A small model that predicts nearness at each pixel, trained from scratch.
Training: normuon at rate 0.021, batches of 512.
Rows from block 8 of the encoder, named by matrix and row number. Rows with one number belong to one attention dimension. Each number is 128 + 24 x the weight over its row's rms, rounded and kept within 0 to 255. All counts start at 0. Numbers have three digits each. After the name is the row's rms in percent of the matrix's.
# v: attention value (encoder.blocks.8.attn.v.weight, 256x256), inputs 86-171
# proj: attention output (encoder.blocks.8.attn.proj.weight, 256x256, transposed), outputs 86-171
v.110 016:143107124136137126125131175132128131126128127153128120097129100134128129131128123136171127133131081157124103132207123131126126122146112125000136139102126104132129127206124129112126120129131128129135125167100157133120104120108137141128125127129130126142069123
proj.110 007:124116128131138129118133111130123106128162129131130126128125129127126126130121137131131127146121129129122132154128125126129114125149128178127126129130120128123085131125077128095157121128135135128118118128128128128137184128124126106146151128122128095131128128
v.111 027:127123127126138132189125172131145134115255129127110131127133137122128125156128119126130129127131115132128134133142133093138118122101126128093119120121128109123117128126105141128128130129119126164129146129137157137109117124125130170131138136096128120135126130
proj.111 019:128122132122147141069139100107127090125138139130147125100129177111117097128153134129113109128119129151138128128128103242127123098122122132159104134128041128130120132112095109104112126140150119129116122134155127136138123105125116127100119097136130124120134131
v.112 022:129133097112097108118128107130128132085127131123131127151129123125123128130129125128136112075118255079126134133126107127135139125145117128094123124125138165093110127122133143129129134126142037127128129135141255128133130127136093131127139130119134128110126143
proj.112 011:146127113074096139134121117121125000127099129129113127125127134128158105151123118183122111123121132147127145115126177150129139127130128122120127124133129112120128138087105125128162087129120142123125150171126104127169111119047128121127126132202100151120128114
v.113 018:122117161133129158142134128121104076128130136126117134098129178128135130114123146119141133098164079142132114126128136128130127130115137135102128140128127133133150128122124130121127147113131128127137143093049115122127131121133121114143128255129127130131135127
proj.113 011:128132129103160128119125138120114126112123087126085125137130126130116141129131128037117130123130128124146111131137128128130126131151130128111128127133129128129122128135131135131080130124143129115140115128127103136124132129113128125139151090129142105125127133
v.114 022:129103136076125127146137213126125137064129133128127142128128144124130132144134124126141128093127129102128130128126126128149128092107095042123133123127128128156135101109123116127128132131135125127127129122151134123119089128139119131132142128135131128107118129
proj.114 013:125113049121162127130109182097075091128110115129157093120126109122126118127156122139144128128146134114124126119114136128110132116130126137112140141109154121128138145079117126105113132110128118143136133126050153145133124118134133129135125109193049128124151082
v.115 279:140146127128129128149128157128128119128127128127128128127128109128128128133128130128126128096129127119128053075128127129179128127128128128128124128129126128094128122127128129128128128127128128128130128128188129128128127129128129128128127127092127127128130128
proj.115 197:128128127125113129129128151106185131136130128129129129129128133128127201128126129144127125125129129128127131105167135132166203128128126129148141130099123131127129124130131128129129131135127126130128132123126127127128128126128128132128158125128134127128128128
v.116 016:130131128114131135116139185131127141129160128128136140125135058142128111128129137120163135130130124134128113116129122145084111127123153125118147133121131127116127119219122186126128112128129132125137130130112142124150209130129128122137110142154128128137112152
proj.116 007:172050126129118119203127130134130129128129228128121127127120131121124086155129129106139128133130139146146196128088194108136132130124124129131118128115150106128146124117121147188119122123108129129119130133114129146159165077000102146114129126151124119131131119
v.117 031:125129123131109129128128119128131131122127130125127127139123135129131119119141127128128128132136132127129136144128138128128128130137128123118128112167126127123135130125126128128128125121129131134125130140209133128152129127142128131126071131100134128128127128
proj.117 020:125121124135134159143123115129127123107124116128131181120125141183115100110142128149124117125129128111127126056125128128126126093118128091184112114103133099129122158124135143114108137127059127138122110100137134156133104118114128128125068123149127130179138105
v.118 017:126134118134138131127123121128128125130128129132138124116124084128126134117128111122126134144145119161128119106132126129110121162138142147122136133136132128114136128123134126125128128125117126130126127171131134131142129139255147146125135054130121128131134118
proj.118 008:128142130144127121122126105149130071128146139128133139128106122125128127128126128144140152127124127112097153134128096097157127128130131125139130151129132126128136135127181152132121142121150156147114127133131132128128125149122138131125129139117126129136113110
v.119 034:130131128000146136129131137127129131139128130117133126127135178129128127135128112126137129132129116130126131131135121126128129142123133128127101128020135120125127126134127132127127140000124126127132134131086102125128126125125128136125127118109127125131128116
proj.119 020:128130134124139119130149126125131131154221120145114117195201128128144098152128160110116149124125128155121131128149133158121128129124139105128123140166125135132138128135118107131129116111134130129129128120124143153125141134119150099201135128000176112116128149
v.120 172:113129128129159128140128133128130128128128125128128130126128129128128125132128130129131133128159127128129131121255129126133130129128128134116100128127128128133128128128130128133128128131137127127128128127139128128132129128127128124128126128062128125132126128
proj.120 188:131127128087129130128131128127136130125130129178141127126127127126124134132127126128129123123129130127128126121000127131063116127128127130139121131128104128155127129128130151128129122129129128128128130124129128128125128134128122124128134129122128132127122127
v.121 031:127000124139130111105129108127135125128137128132128143127126091127125123032128128103128127127129186114128123121127110130132128140126128116138127132155113131134129121112128110129128130131132210125138130127138135143132134114127135135129128129095120128122119129
proj.121 022:105130112108125101124112128142128129130110217101125102108128129131116199122122142124129132115118128122101109128105137133128120125108136113140167129129121132096137113168143124132132211130134132119135107134107131140142142149127157127140132114127131153132128160
v.122 019:152136126112131073126130163128124138128146131127131128129125151128123136129128122118182134115130049126125131115123131129131123106041127128189125126113126128125121127134102130127128150230132035120130134126120140119077087134139126127142116127169127126104113132
proj.122 010:128137125130128107122132156119128128035128120129134135122122111129107130149137127127167132157128142115129129129141127086128134131128138132129123138131127124128132130103130123128121129128128111131134129125127138128128137126149127130109126125147092122111134120
v.123 019:122165194119156109128151127108139132135128149129126122141124105132127135120142146130126127128126101108128128150121134134129139136126134129131127131079125112137127098153142124104128118132058129127130132126121130130141117125129121127128127140165127128122121129
proj.123 010:176132174131080129113130126116130134128155114125124179144124094136109130133130129141147107153126123112114137129114120053129133114130135110101083129138143130134126124126139152123128146188129133114088125011124128108124145147128125129141133143129127118158106105
v.124 018:130130123154167209167132137132130143106117121125128201134127130142136091185117136121136135129153046132118126179124127079120131128129120128129163138079130134133127123248133141132132116132116139127143128130122133127186121126130133164149108127157149128130122131
proj.124 007:142084108139182130137127059122130127131166091116126179148143135109124127128183128121111123120140131077207138128128139146132127249128130128128124128126127141128127127129197136136119145127128147128113135129156129128128110128090089129116134120141111128151077103
v.125 027:128137074129099138128127125131120144127122128130138127129129128128128136130131126105159129121127129131144091109129129125108124134137129123128130126132131129121136128128117117127127128092148086138122127122124123121139131129129129131115137123129130130131134123
proj.125 020:125098122092129131121132141136126133148154129128123105114128129117137132140130140116137132121126114133136132137105131128130129141123129136142125093112132106143129111127124128127126129006124129134139186128132114124225145119090134130131130130115109131126126129
v.126 019:129178133132123125127108126130130087117135132124126128136125126127128113113133193143138129148126128122121128150135130133123164105131124134123128119097129127130114127139132198129130134127121127150129128124127126113130129133113146125122132123158136128128103134
proj.126 009:128123114151130132131140102130129117121152109134128145125128143130110147128143142128138000123135162118117165130137134128131123127136133114141140104133128128102092126124195125132125124131131156130121128145162128128125125132098124127087122125131100149128105068
v.127 040:118255143136121129117133115128125120136121138126127126154128120128127131135055134128131128131121126128137136132126127135099128129144187126129110117126129119075127121129128128128128127127126128128127128135142139133145131132121131129124122131137125127175129132
proj.127 053:145129148127111119110189137127162134145129118128119128087130151153130074126114124128126128149144128209120103128128138142129132134127081087073120135116146110166117119126128112130147115129127136128105155123198125114149173133129127127124128158125125125131124127
v.128 296:127151128129128128123128078128128158128128128127128130128128159127127127126128128114129127128128128128128128128128128128150130129126156128128129128103128128128128127127128130128128125128128135204128128128130129128130128129128128128129255129127128128129128127
proj.128 212:128128129130125127128126154126152131127128127063132135129128127127124148131132128129130101125128128131117128093128128124080104119128127128126116129111133134124127127129126126129128129127128128140123127125128097129129124127125128133124124132127129128125139126
v.129 257:128128131128127129131128128128127138128128128124129134128128128128128130000129128128128120128130125128128128129128125128128128124128128127126127128133127128131128128128118127128128128126129130127127127126128129128126123128128130128132127129126128128129127128
proj.129 152:127129121125126132128129116122122128113125128140130123128128126126132131255125124132127138113128124127126129136128128195181141128128061128127237129133128125127132128127122124128127126131131128103127131129130125130128130131124134131143119126121129127129121135
v.130 019:126156141136127255095139134142128129165149128133130171129136132126126129097128125132228130128118119122131114077128130122127108112133141128115093128129124118123138120135120126138125142127128158168134130125173127122185127125122113163112130131143125139143131128
proj.130 008:127155174117125127139175115090132109115109154135128253110138106125119133187128141118114127127128124126129175112142119121130125130132109099135130130154128109123128127148161128131120122129134130128126174133148132132230129104126117140117124128136140127145178128
v.132 110:128128131131125127115128241128128126117131128129129129130128127130128131128128128127118128091128128132128128127128128129128129128120125128124093128130127125134140124128128126129128147128129128145130127127128135129128113130124134127128128128118130128129128128
proj.132 088:134124129118141130122139118135128134130123128176125128129134129126131145123129115134162128098105118115183128129118129128186130155127116123128121128134123127130115125128133126123139144127135128132124128139128127133140223128119138066128124128141123126127132126
v.133 014:129133136138150127155166102120123114122128131126175117129122115129154164159126130114126050087159130138130136130119121127111127110101129134118132128097115117144144125090133123134128161128131141126136130115125215137177103128147125136132065128100128127119140131
proj.133 005:177183075133127008143128127129119189129120216128126124128121128151135154127108128127197130128204128036121137132106126125127137191127116127123149130129122141129138124145136127132137131172128150128129128123145128066128143127142200134102125110092139127123171129
v.135 061:119130128127157124138128122123131137142140126128155128119128127129120123081122130128131128168128129121128127128130129132128126133129086128133128132129129140132133128132128131128128128130129255130166130129130123127090128116120131113131129127122123124128120127
proj.135 053:140129119122128130132104109123111140131119099134127133127127129165113129136130124161059155127121126137152130136163150138103094126126131143142081145110131126144121146085129125132124127170130130123134054128195130131122154122139122125172164219133198132147056137
v.137 020:133128129132123127110129128132131202090129133120137129126128041143128135050127127125057120128137133128130142148129124127108127142128123127129147128186128137156164138172130133118128134131133135128128130118149075132129130129077255121126131126113129127121108126
proj.137 008:128091129111212120161121126116128125156130118164128128131127126138139135113129128145130128126091128161104071122098122140129125122055149154132131065124104127157137122107123104120216124128133192128173139136091123222139118130174133137159126129075135104094098094
v.138 343:128136128128128128128128128128128124128128128127128129128128116128128127121128128129126127127126128128129129121128129128126128129127117129123128129139128128126129128129129139128128124128127169066125128129128130128128129129128128128128191127126128128128128128
proj.138 237:127128135144124128128123106127130131129127127129131127125128127132126138126125127122123132146128128127125128152126128139231124128127126119139139129127125133106125126127127141127126130128127132170127127127133173128127124128124129116128130129128129127128134128
v.143 266:128129129140128129121128129129128127128129129129128128129129128129129135140128127128133128128128127131128132130128128128091127127128128128127128126174130128128130126130128122128128129128128127135128128132113120128129130131128128128128000128125128128128129128
proj.143 196:127127130128136127128128118127155131129128131130130128129128122126128127129129128154125130127129128125127130145183128135116104161128122128127044128136127127140128128125128128125128128125128128178125127120101135128125124130128132120112169110128131128129124129
v.145 019:150127128129134166169128129125129125110147123135123150113129113125125144131132127122237131122130127098129106136134126132144082147101170094128113148052101121126098132128150116123132123132113133127129126127123164130120130131132162116118133128133149148148133122
proj.145 010:089126133129126101113129133059134139128167182131137129123122101127132128161114157143111108125150128128125132133129140131134129126126161118133133125160127145128132138128158132135134128132140073121205117092104129086091119126138219128120127110072146123131142087
v.147 016:114141192125139106133131115127115136131127124128128118127147127118128143189120176062051073133119150132129128166126126149118147094123104193072123129115129132130128137119123171126128065142106127127135137120120128124127121056142131129172116145130127128127115128
proj.147 006:093127077137153126128121137133121127133129117138123116185127140130134106128127128126127134128132134212131044128108141129118129144134138128112138124126139126126128110124122128023182127127127134128074129120119115184129255146126097142128151128111128127158119146
v.149 231:129121121127127128129129126127129129127128129128128128130128128128128128170128129131128132145128130128128128121128128125127127124128141128129129128123128127128128128129127128128128128130128124180128128130113075128132129130128128126128084122136128128128128128
proj.149 175:127126141133123129128133132131128128123128128131128129127129146129129148107127128134128127120129130135126128129135111157131148128127118127137120129128128136128129128129127116126124127129130129040123129115127088130123123130128125129120122145128119123128128129
v.150 295:128129129125127128190128128128128128128076128128128129128128120128128107129128128128128127115138128128128128115128130128163128128128128128128125128128128128128127128130129127128128128128129130208128128127068128128130128127128128128128168129127128128128130128
proj.150 238:127129124129131127128128133126117129130127128125123125128128127128130139130128127129131129111128128119127127117117130128089132162127132126128136126101129128120129127128129126128128128130127118125128128125130127127129128128127129090128140149131128129128126128
v.157 015:163125127140167154143124126124140109114129127128104179124129064126125133128154127128177132125142130101131127132130130142148128110130138069100130139086126126126123107128152111124128135124121125125067129135104125119137146114122139113132128116120131143126131132
proj.157 005:128129103126128121100128150121128125104159134126132127116130120130132128129127127130127129127112129129124128132134129130128127148123130132139127129136125128128133137131145134112128128131131139137141143128147124116127133125126133096129114129098124132128131103
v.160 019:125173151129112138125127125127126143131128134135126144162128130128124149127140121143159101115092115098129123129120136126129128122119125127120125132132133130116156131110128146139129146129127113125078128131206133127134127117133126129176115169127116124133109133
proj.160 013:120129128134131131128128121121128133110129149112120119119129130127155160136093098130124124126128126130093118128116127129125151156129110126132040128101125136148131130129118129131127132128074102113129135115118107128121141130127153132133143128109117114134127160
v.161 025:127095170162128121157128119128144156128130123140130118125127158128125134151124133109124187125128148129128130128103129130129125125126130107168162133066128125114125133130135140145128050131111130138102128107129122172133154127123188128125030035130128130128124127
proj.161 019:074131127128112128128113151136128116121126061124129141139147189138144141128131127106128097147147139170126131132138129129130129124126132131130156128138122137057117131144127128142125108133128127128131133124089115141128125151122122120127122133129132114134122135
v.162 021:129081131085140116221126113140128121141129125124128130124123129117129129130135135105139130162112054109113128138127131164139134115128135141127141145143128128163103129109127128130128136127126150128106128158170131137129129127099134128126127120132120127147122131
proj.162 014:084139162122123124106128127124141137113119133118121061079120137071129137121125131142128122128133127120119119120125123122101147132130138145113154130128117106134128128133122101129151128129130131141128114124142128127106149207129128100121138122198154130134124126
v.163 019:131132116129127129133130174122144113105107079132128138127185146131129115148121120133130111126164093132125128123121123152084128128123116146141127130179141131139135126136126131135128139137152133149127132081192199120125118136112134129125132106134123128110125130
proj.163 015:132121200157132028083128145088125116129136136132132139130136124179142129128135128135114129129128117127123138134101139129131094131102128049132117109111129105113135104137137119161136129115126150129120125131102117127120163069127121105124135126122162121141098136
v.164 024:131174152208131127132141140126135137123155128158130116128121161129126117181128127136125128105187129120129128128129124128107160137127122132101117140125134128111141134146146132128128127128123158129129124102123127127123200128131127122146119128129129141040181129
proj.164 023:128120128130128178128139131124009122133119127137120152146128157140137120127137143158131135131127124119109139132098126069133099108118129088125128093131143112123133109105154134152139125131128146129121116160127115127128118129149117128143138130126132141125120146
v.165 030:126100158111150128000145135128120124115134137125128130127132116136153130127131123123133126116131127105131132160128124129135137116126128092255125202138129129127153150130137126123128128128129128090119127132074135114130113123116114127128067114131144131128125129
proj.165 038:127171139145119121142134132123128138248158095128141131159142170134127121117128150134189142135126127110135143127128107135128127125142169132115125125148124137114121137127137129103106087123127115117120130124099129129124134091137142154130103137166125168136143097
v.166 026:126128141143199119118125148112120126105123127134144129110140114137123110118128132081124126127129122144126164139128133112138136120128028126156127138129113139113129000168124119134128070123140135122090109111115143128122132132118136141127130143142138128132134128
proj.166 026:129131142114109156122143129156130133125100104125143143131232109135129125139021122081129143120135125155131086131141054121128120119125084126124151130136050122130167151146115140132165123123127127131124137127127174153116130120123170119131120128135133136143131116
v.167 024:129128065119128130129129127129127126112128128122123128101129127126128145123128126137127123133128125128125123128133157130134133087096125139108157132131110123076128134127128114108132131146125125124132135131131115153134127154109121141127141163131127124137109129
proj.167 024:138120126127152160127153126128124147129133129149142138126159144121138128162124120154034191146142121139108132128119198091123148146135175127127128128123141122127128069130122123119139124102091138128131130128124132127129120110136106148121128120132105126086112109
v.168 020:128129131090120114143129130127128109129129158127134129133120133129130138123158140132112124136099135133128225114128143130125127127127139131111128137126112117130125122128126182134131102121124128119128121148130134144121110130128120167127178125183129129132153098
proj.168 010:129152129117113154119158121156128130134128086128091128129127128124139135155096100135128149135128126111128124127132125132133135115164127123125125129126141128139171107130114129131129109128154117134126125134143139119103179138100129133122132123128137129129136028
v.169 023:137141129120122125099126141126128104000127116131135129128128120050127148122124127157130127127136128146133123125133138103129103153130111148121150107156126131101128128122140110126128125128137125137128127136140128128132133125124128141131125129133146125128132141
proj.169 015:115130137140128210113152123117128143120133130137131112110119057123129128130129138113104152129083124135109122120108141133128128189127115127194129124127133119149139051160125129119147145125120129137090131128132130112128125097134145153127128139112135118107138117
v.170 022:128097119129114128255128170127139133158077117134116128114163141125129122198123126121129123129141098137126142129121180143128145120115110129175135126108134127126131137134090108139128043119134128128134129128129134124124130146128128149105130128138125128074103128
proj.170 017:127132127149125000075116165124133134128127128122122139135146129124106123131148146129117127128140129126126122130130128131140127130128132123122131131124159124080153121135156125135133128126155127137123196140127128143131141131113103109149127126116149107128135121
v.171 036:125124132115132126136128116127113066132111128118155109129126107127129134173105129122129132140129097120127131093128125134129139127126116130139227123133129127097139133126000128127128132129128028126130137114141121127114129126207139122113134124167139128119160132
proj.171 066:129126103134128109113113120117131145134146104131139126123134126132127117112121176126006120140134131132129145124134158177133132118131136131126129138141141134128130131137156125123120123127109129115129131124086126092121132113130129129255119126186143089125127127
v.172 114:133128139119122128143129137129128129144127128130128127134128127128124128128128129127123128114128128126128128207128131128128141111123129127131128129127128122128098122130135130127128128126128140200134128127142129128129129128129128123128129120176127128128128124
proj.172 134:132130128129127128128140038135136127128126130145126141128130131130124150048127127126130128127136127133130130130129140124210122128114122127127126128112143131000129121135126143128129119129127127120129129130041127128132133128128130108126150132129126119128102129
v.173 029:152131148133129132118131088131118199151134133132129126132122126129130133255128128130128131153125155130132127127131128050131129128128131159132118129106132128146130143113129127128128124128129119128136128141074130129150134116124129122136138149113125128131128124
proj.173 027:099115119181128144142092127116145138128129137152118137130129140126128073124126113133173122133153132149134165138130133111142131255131128140145143076131133151121126134148144148129106131139115111129127132128129129129112117130122084130126129124129083120113131135
v.174 017:128138135086129127120128125125123128130127123161132075041124148152127128128159147079111159110095134139133135170133139130132162142119135131128097129114124126133121091128126128126129122122114129115102127164050098131119139151128109128126135136121168127095130125
proj.174 013:128151128128154175112137123142099090133126128122128132143133133133131076133100128119106133129129128118127123137186124103140119125126120130121137163131122131138130128255128131142125128137128130128128129139148134147117127133123120124126127127139129151147128129
v.175 022:128130102118118120141129153121135119128127126128120131126122121133127087127128127127102128051127127155128126141127127130121122123128136139126128128126121115139136128170121120128128128131126159127157128122128246127127112139178128164123136078159131130147137127
proj.175 016:123146108104126134128108116141136121055127160132130125122115117118107130126163129131133114139096140130136130119123069141128055096158128129123138135000136132089118126132102121138147116141198128150123131128118135143114145124148141012120131127122127113123143149
v.176 021:126142129123147126083126134133105132095127133116144118081131124126124129108142104118152115122110132066124134137128131128135216126120140091136132127133139144108114128129129114128128098132129128116115125160109133131124107127128144127141127132135131127130097107
proj.176 021:121173122135121172129116131108127154137128133124128090135131128111101115134129146135128127120125128124130111126146122128132132128142134128098132174165126120129116136134255128126124096153108123128143124125128129136136040128168120130080130131129126183118132099
v.177 021:127130126125153102127127113097126115073127130123139121139105127128128139019126133116124144117119129143128122115120111142121119129148135088121132128138128137124134123128126130127128160127136159128126132132130136134094139123255147128128136081130128128122129128
proj.177 022:133118112127116158166137122126127128138129127133138095102137128072127121129137129125134126129125119128161137124123135136109132123126128122126130127159105114120129116127134128118114118129126123169165125123103127134209128117126133132196126127131115122134129128
v.178 035:132123103128131130127128142126137135121127130121131133126128124132127116125128130139135126130128129128163124135130125095123099156112129133132126128124122123099127127128133165128127124119115148129128127123131129129130118127152128128128115128127134128117129119
proj.178 038:183137123105111128109124075135127133122111149129139138185128116119123136131128155151146151115111137126108118102128110123129144111141081131131114129094129132157127144095136161110134210131132199127175141121111127118135125163150137115143131144140124159131125118
v.179 019:128128138127141140164128156127128116137128127118130133128134137139132122156131128125132128170132130127129128126126128121131132120106128126127120131125130141139122000141120153130128139114139134125103128105123124111127132113128137122128124128075126115082126130
proj.179 018:159148132126128157128143133130127123142113127119136226136147129142128128121081146117145128113126139048125109116136144116126123100112120126127126128144118128166128124105140133130183128125128130126128127128128124116096142147098104104138128148129136139150127128
v.180 028:091163129124150127199128090134129128147140130128126125126063146140128128078131130127165129129131153128125128120131126141127137135133158119126000126132131124145112129151127255120128133130115133124135137135032127129122134118195134127129129129136125129130114128
proj.180 031:162141124121128147122132120125129137134112124127112125137128142130124120145150102127129124118132125109133156119126089098129200103134125124111198128142143085130089129124128137138131122127144126151128132135148134128093130140115129118140129124153108181143144108
v.181 020:111222129184106130055128136125126125109112128144127129129130070145128134131158092114103108099073128130145118139128128132131133053120125111113133132108122131067152112157116122133130114128129115123112130112132142125127130072135128128131088137121138127133127130
proj.181 016:118128108130155126074128134174127105127144173129225157128134167122130153146124115125114134141147128159118113135128121129129104101137113111154115133139133139128132111118120128127130127127064048121017130051095128171128108129226130105119130132128129110136123158
v.182 025:118126153125124139130138129128129097126086128131199133131132124126132151122125128127128114075139161148142124117155122147128125134134127110127126120159128128114132130138128130155128094050130133126127140021133127101137131128162140128131123129111130128125093132
proj.182 027:255113085100128126135130130121128128146147127128136207151151172121103135133140193120145122129127099116160103110157170156134126123116117017128126142135195118129125139117119129120134127128128133128181144143130135139157118123123123122126139133159126127130144124
v.183 039:126135126127146126120132221061128117081128129126139081062128119136128155135129134110127128143124121150126127129128130111126128138130128107114130128091129136128128118126138170124129136121138135128125128138106126128129127127131121128127107127079138128128125126
proj.183 035:167136153146128147137128134131128146136132119128139134131132120128130012118126135077135123118127087095244112144120155120133106139128159099124138104140129098198114111113126144117128100125124133179104126122126128125027134130095119136137117128208123144124133130
v.184 036:135124107121137129141132160126128132142126128128127124128127143130128120255129128157161124136135128131129128121132137124128135134126127131128120129129129133129112132129122220128129134128129132116129128140103116128107130140128123172127145124093128126125129125
proj.184 031:140130082138126131134128128102129120061141135129161076081123126116130116122132125184117119126151128135113145127126130135145142153130128159098054117118131123119178128094151133129143117141150147137119128146145117108141144128136144100138130128118147106126154108
v.185 014:134176127120154116161136125133128129121184128124119106124101120127125101118121146136128127154132141129129122095132157135115155153089127137057135126125133117146143135078139164119129095128101098120138129131129154142119119127141133128126191187143129136132125118
proj.185 005:128122129123097167084137130129130117134125166129127133144135148131119131179167128140098088128135127127140126127136129106144137127000131127129128138124126105139125127246125126157129115126152128128217014141128133134131127128130016144121128101155106150128117129
v.186 024:127126160124141119137128126129192121089127127127162112110126126126135143137127129136150131128150116120135128100124126137122153118129127133111130151127128128147222182122162128129129102113124255132123127124117110130191129133106123123124144129100128126129072126
proj.186 024:119119124084129149096122128126115131107128112185131137142127138130115133128193132128136141126138122115109130128154131070128132135114204137103143128127143129136121141139111126192132127141143120176106128128151158137128133075225122152131126132134133148141122113
v.187 023:127134137117125126122133128116126120132128129128144127128146120125128135000106134132097112132143164193133146102129140127126129141129126105242122127145128110231127099041136131126131105130122126141145122125134145128122140129112128134128117133139128137129134127
proj.187 033:043132143129125111113129165137120153137122129122126157092121123141127136143140077124130122133113172140129138128129000125138164126129090128138126145127135145119131120138092135133127129126118120129139131114118141130041128128111128153095128126132130128123117123
v.188 024:127127128126150124123130130142126117111121126107125127093127114128129122111123127127128129213136129126128127124132127155128133128124125145131146129129134131134108127132136139077128138133124120132105129150129115133133127108096132098128061128136129130144126127
proj.188 019:129153131122128128121124148128127142140079126126197135128084151135134138132099139132124104109109123111127131116123100130094142096131141127128128110161126136162118119112128141123070031127134138128142128121103127069054129128129130154112096118151100150141101126
v.189 265:126127128128128130127128127128128129127128128128128128127128129128128128127117128127128127137131127126128128129128129128128127123128249129125127128052128128127130125128119126128128128128128126127128128128130128128127128120128128126128255128134128128129131128
proj.189 194:128129113149128128129125080128000127127131130137126127129128128128129087138127128126129130129129126127129129095122129125002127129128132128126014126125121127140127128129128081128129128129128132131126131117120163128129128128127126148129118155139126126134126128
v.190 021:132128126140122135127118142124129128069131128150128118080131147148126104127135126126128148113150124127146134139131124083129127127110129126121148140109116135000129131182162144133128128113127127073127125109100138129128125215123118103126127130113136130099130131
proj.190 016:125128065122143162134133117128124077090111128126143128132128127068124139129096126128000129130124127128122095151183113118128127131093114126122127127128123126127118133175115133131128127121116139125109140135138138134128055109186100132121128136158140135140122152
v.191 030:128130152143115141121127114127129131155134127129127132136141150132120127172131128122027131134128130039128127129125128121138127126127122129129088117083128131148148129119110128135129141128112070124093123160125117127129124084132128119127129158095124128124128133
proj.191 036:131118125162135127104128157129127103180138152123127182128146128138205129104126139127125126126137131126108133129134178154137129120148088121130128122150120137134110125121136129138125151141132099041075128058127099126080140127125120133124125132112201125131129127
v.192 013:129135120128129101138120131128122140068120133123116122141130114128128134140153135121000111134094128135127127122135098142128112130101127127126136137119137151129129127111075116123125131142087125132103135152128030126128141130127131121123114120178128126128133137
proj.192 005:128123132107150137129128128101129133164125100126125149121123131124125134128138119128125124145129126126119117124127129132123133135123121124123132129128134122103000131000137128125127128135128140128121129125131126129122135130132073127126127124150092128130121128
v.193 125:129127126128128128072126136128129128129130127128129121128122128128128128174128127128127128137125156125128128128128134129129126124114127129128131129229128128124126128129127126130127128128127140134128128128127089128126127131128126124129127133128127128128118128
proj.193 133:116127091061119133125134130128188124124120128174121127132126125128128133127129128126139134130121130196132124125129131086119088127123119127060052127114122126128133111123126129133126124129124084138128125122127128128127135123129122130128124064110128128128126127
v.195 014:156122129068119164140122163119116192145140139133145129112125124127139129143144149126114114117129138122129132127128072126135079114134133125131128140124127136116100158132112127115126131128123118122131132122146172126136102149126127051112111127131139128130162081
proj.195 007:128128139128137123118121127129128125126136129128119127127114129117128119127159125132133128126131128136126128128158119117128124080111126131097125128128128128128125129127128126129121124132142108126121126130128127114128107127128127107130132129108124136138130128
v.196 012:136111123086130125112121138121139124129129119133133120140129095138119127131150140006142114128126129112102118142129127143100135010112126133100145149136111131100132217134154122129128115094131128131126130131131128125131048110128120135129115116205136128130131124
proj.196 010:128128122128128135129128124123126125126128107128128128127129161126129138127119128129128142129000134132128127128127121131127128128127133131121128127120130117121140128121130126128078128128123130131130122129113128129132129133116132133115149128129129129138129128
v.197 027:128109166119126131134118115130127125073113130125134129129127100105134130123139154129128127128128233125124130125128117134130128143128191121126126130100128129149130126130122130128127152117105129138127128127128129127118085112046134126128123137129140125126126126
proj.197 027:127103128135149110152127132126129122140125132126100130155129092128128186128116128124228166133084135073136137123130064119101143103109149107130179157140148120119115116119127121126104128129111132128143122128129129114124099108132112149135146141136161168130126118
v.198 026:130121149031126142141128076127131133135129127129125118124125128127125127095131129117117130131132128061123128082128118122124119127141136101131123127092126127100041128119133128130128124128129109129118129136120071123123120179130140100133127128138143130129133133
proj.198 022:127145140142127136119126119129130101124127107141146082135153105144129126119183134132131138152120118129106104127131121128128162124126143135128134168128139131137142128128177118134130000119121127128128141131116127133124105119109123171130140122081140130126127133
v.199 099:129127122128125137000128129128127129128124130130127126128129127107128120126128122121139129128127133127128129118129129126129126124124130138128121140119125131122128173127127121128128128126127133120127125128126139127138123127140148138130126128130127128132131130
proj.199 091:128153142126121119133123134131180126129129127134129176127125148125124112140128129129131171067126139112114126110187164128110158128133127128126145129154151131137118132125130124131121126127141129163122128128127008121129102128128129128129132124128126114128125122
v.200 018:112134127229147155116133128059118094177164121132129141128127117134112124129119112126141139132173031099133113128148128135125126046147139127119140186128125105133126128119173126135128089121132176116134128126123132129166129138185127118130133126135126133116138132
proj.200 010:163150130128111130125134128142128137109115130128164135114135115134126126123154123127127127128138034126110127127128128128134131156128134142128133114113123155132148101141133134000128087141126134153153138129134119121137138124100161086118134122093119098118128128
v.201 039:130127106106133110109119123128128143136124129138134127128128246129129127133132130134118119130131215129128123100128127133126128129138129128118128133106130127127127137128130123128127124128127126141128127127136060120096127129115095130127162131136145127124000134
proj.201 044:137127166151142136145137146115136129141123139123128127121126126134128127128126128131128204138118131124127144138127125126128131140143115105169124132124133115126131125124114129211112128118119129121123134129125133128128128121125123162133135140141126129133255126
v.202 343:128128127131128124118128129128128129127128128128127128128128121128128129129128127126128128128126129127128128149128128128126128128126129127128128128158128129128131128128127127128128128128128128126128128128129128128130128128127128128129000126129127128129126128
proj.202 406:128128128127128129128128000171127127128128128213128129129127128128128130143127129138128125031128128128128129139132130128128127128128085127130133129128128129130128128128128129129129129126129130110128128133134159128128129128128128129128132077128129127128139128
v.203 250:128133116220137132016127128128125137128128128131128124127127105129128123137128128128126130122128128128128128169128128127129128127129127128128128128196128128128128128128128127128128128127128128119128128129220117128127124128129128129128124128110128128129128128
proj.203 383:128128129129064129128131127130124128128129129132126128128128130128128129104129129161127126120128128130131128180141129127117105128128129128078128129128071128122128128129128126128127128129128128126131128002130125126128128128133129128128125128127127123128128127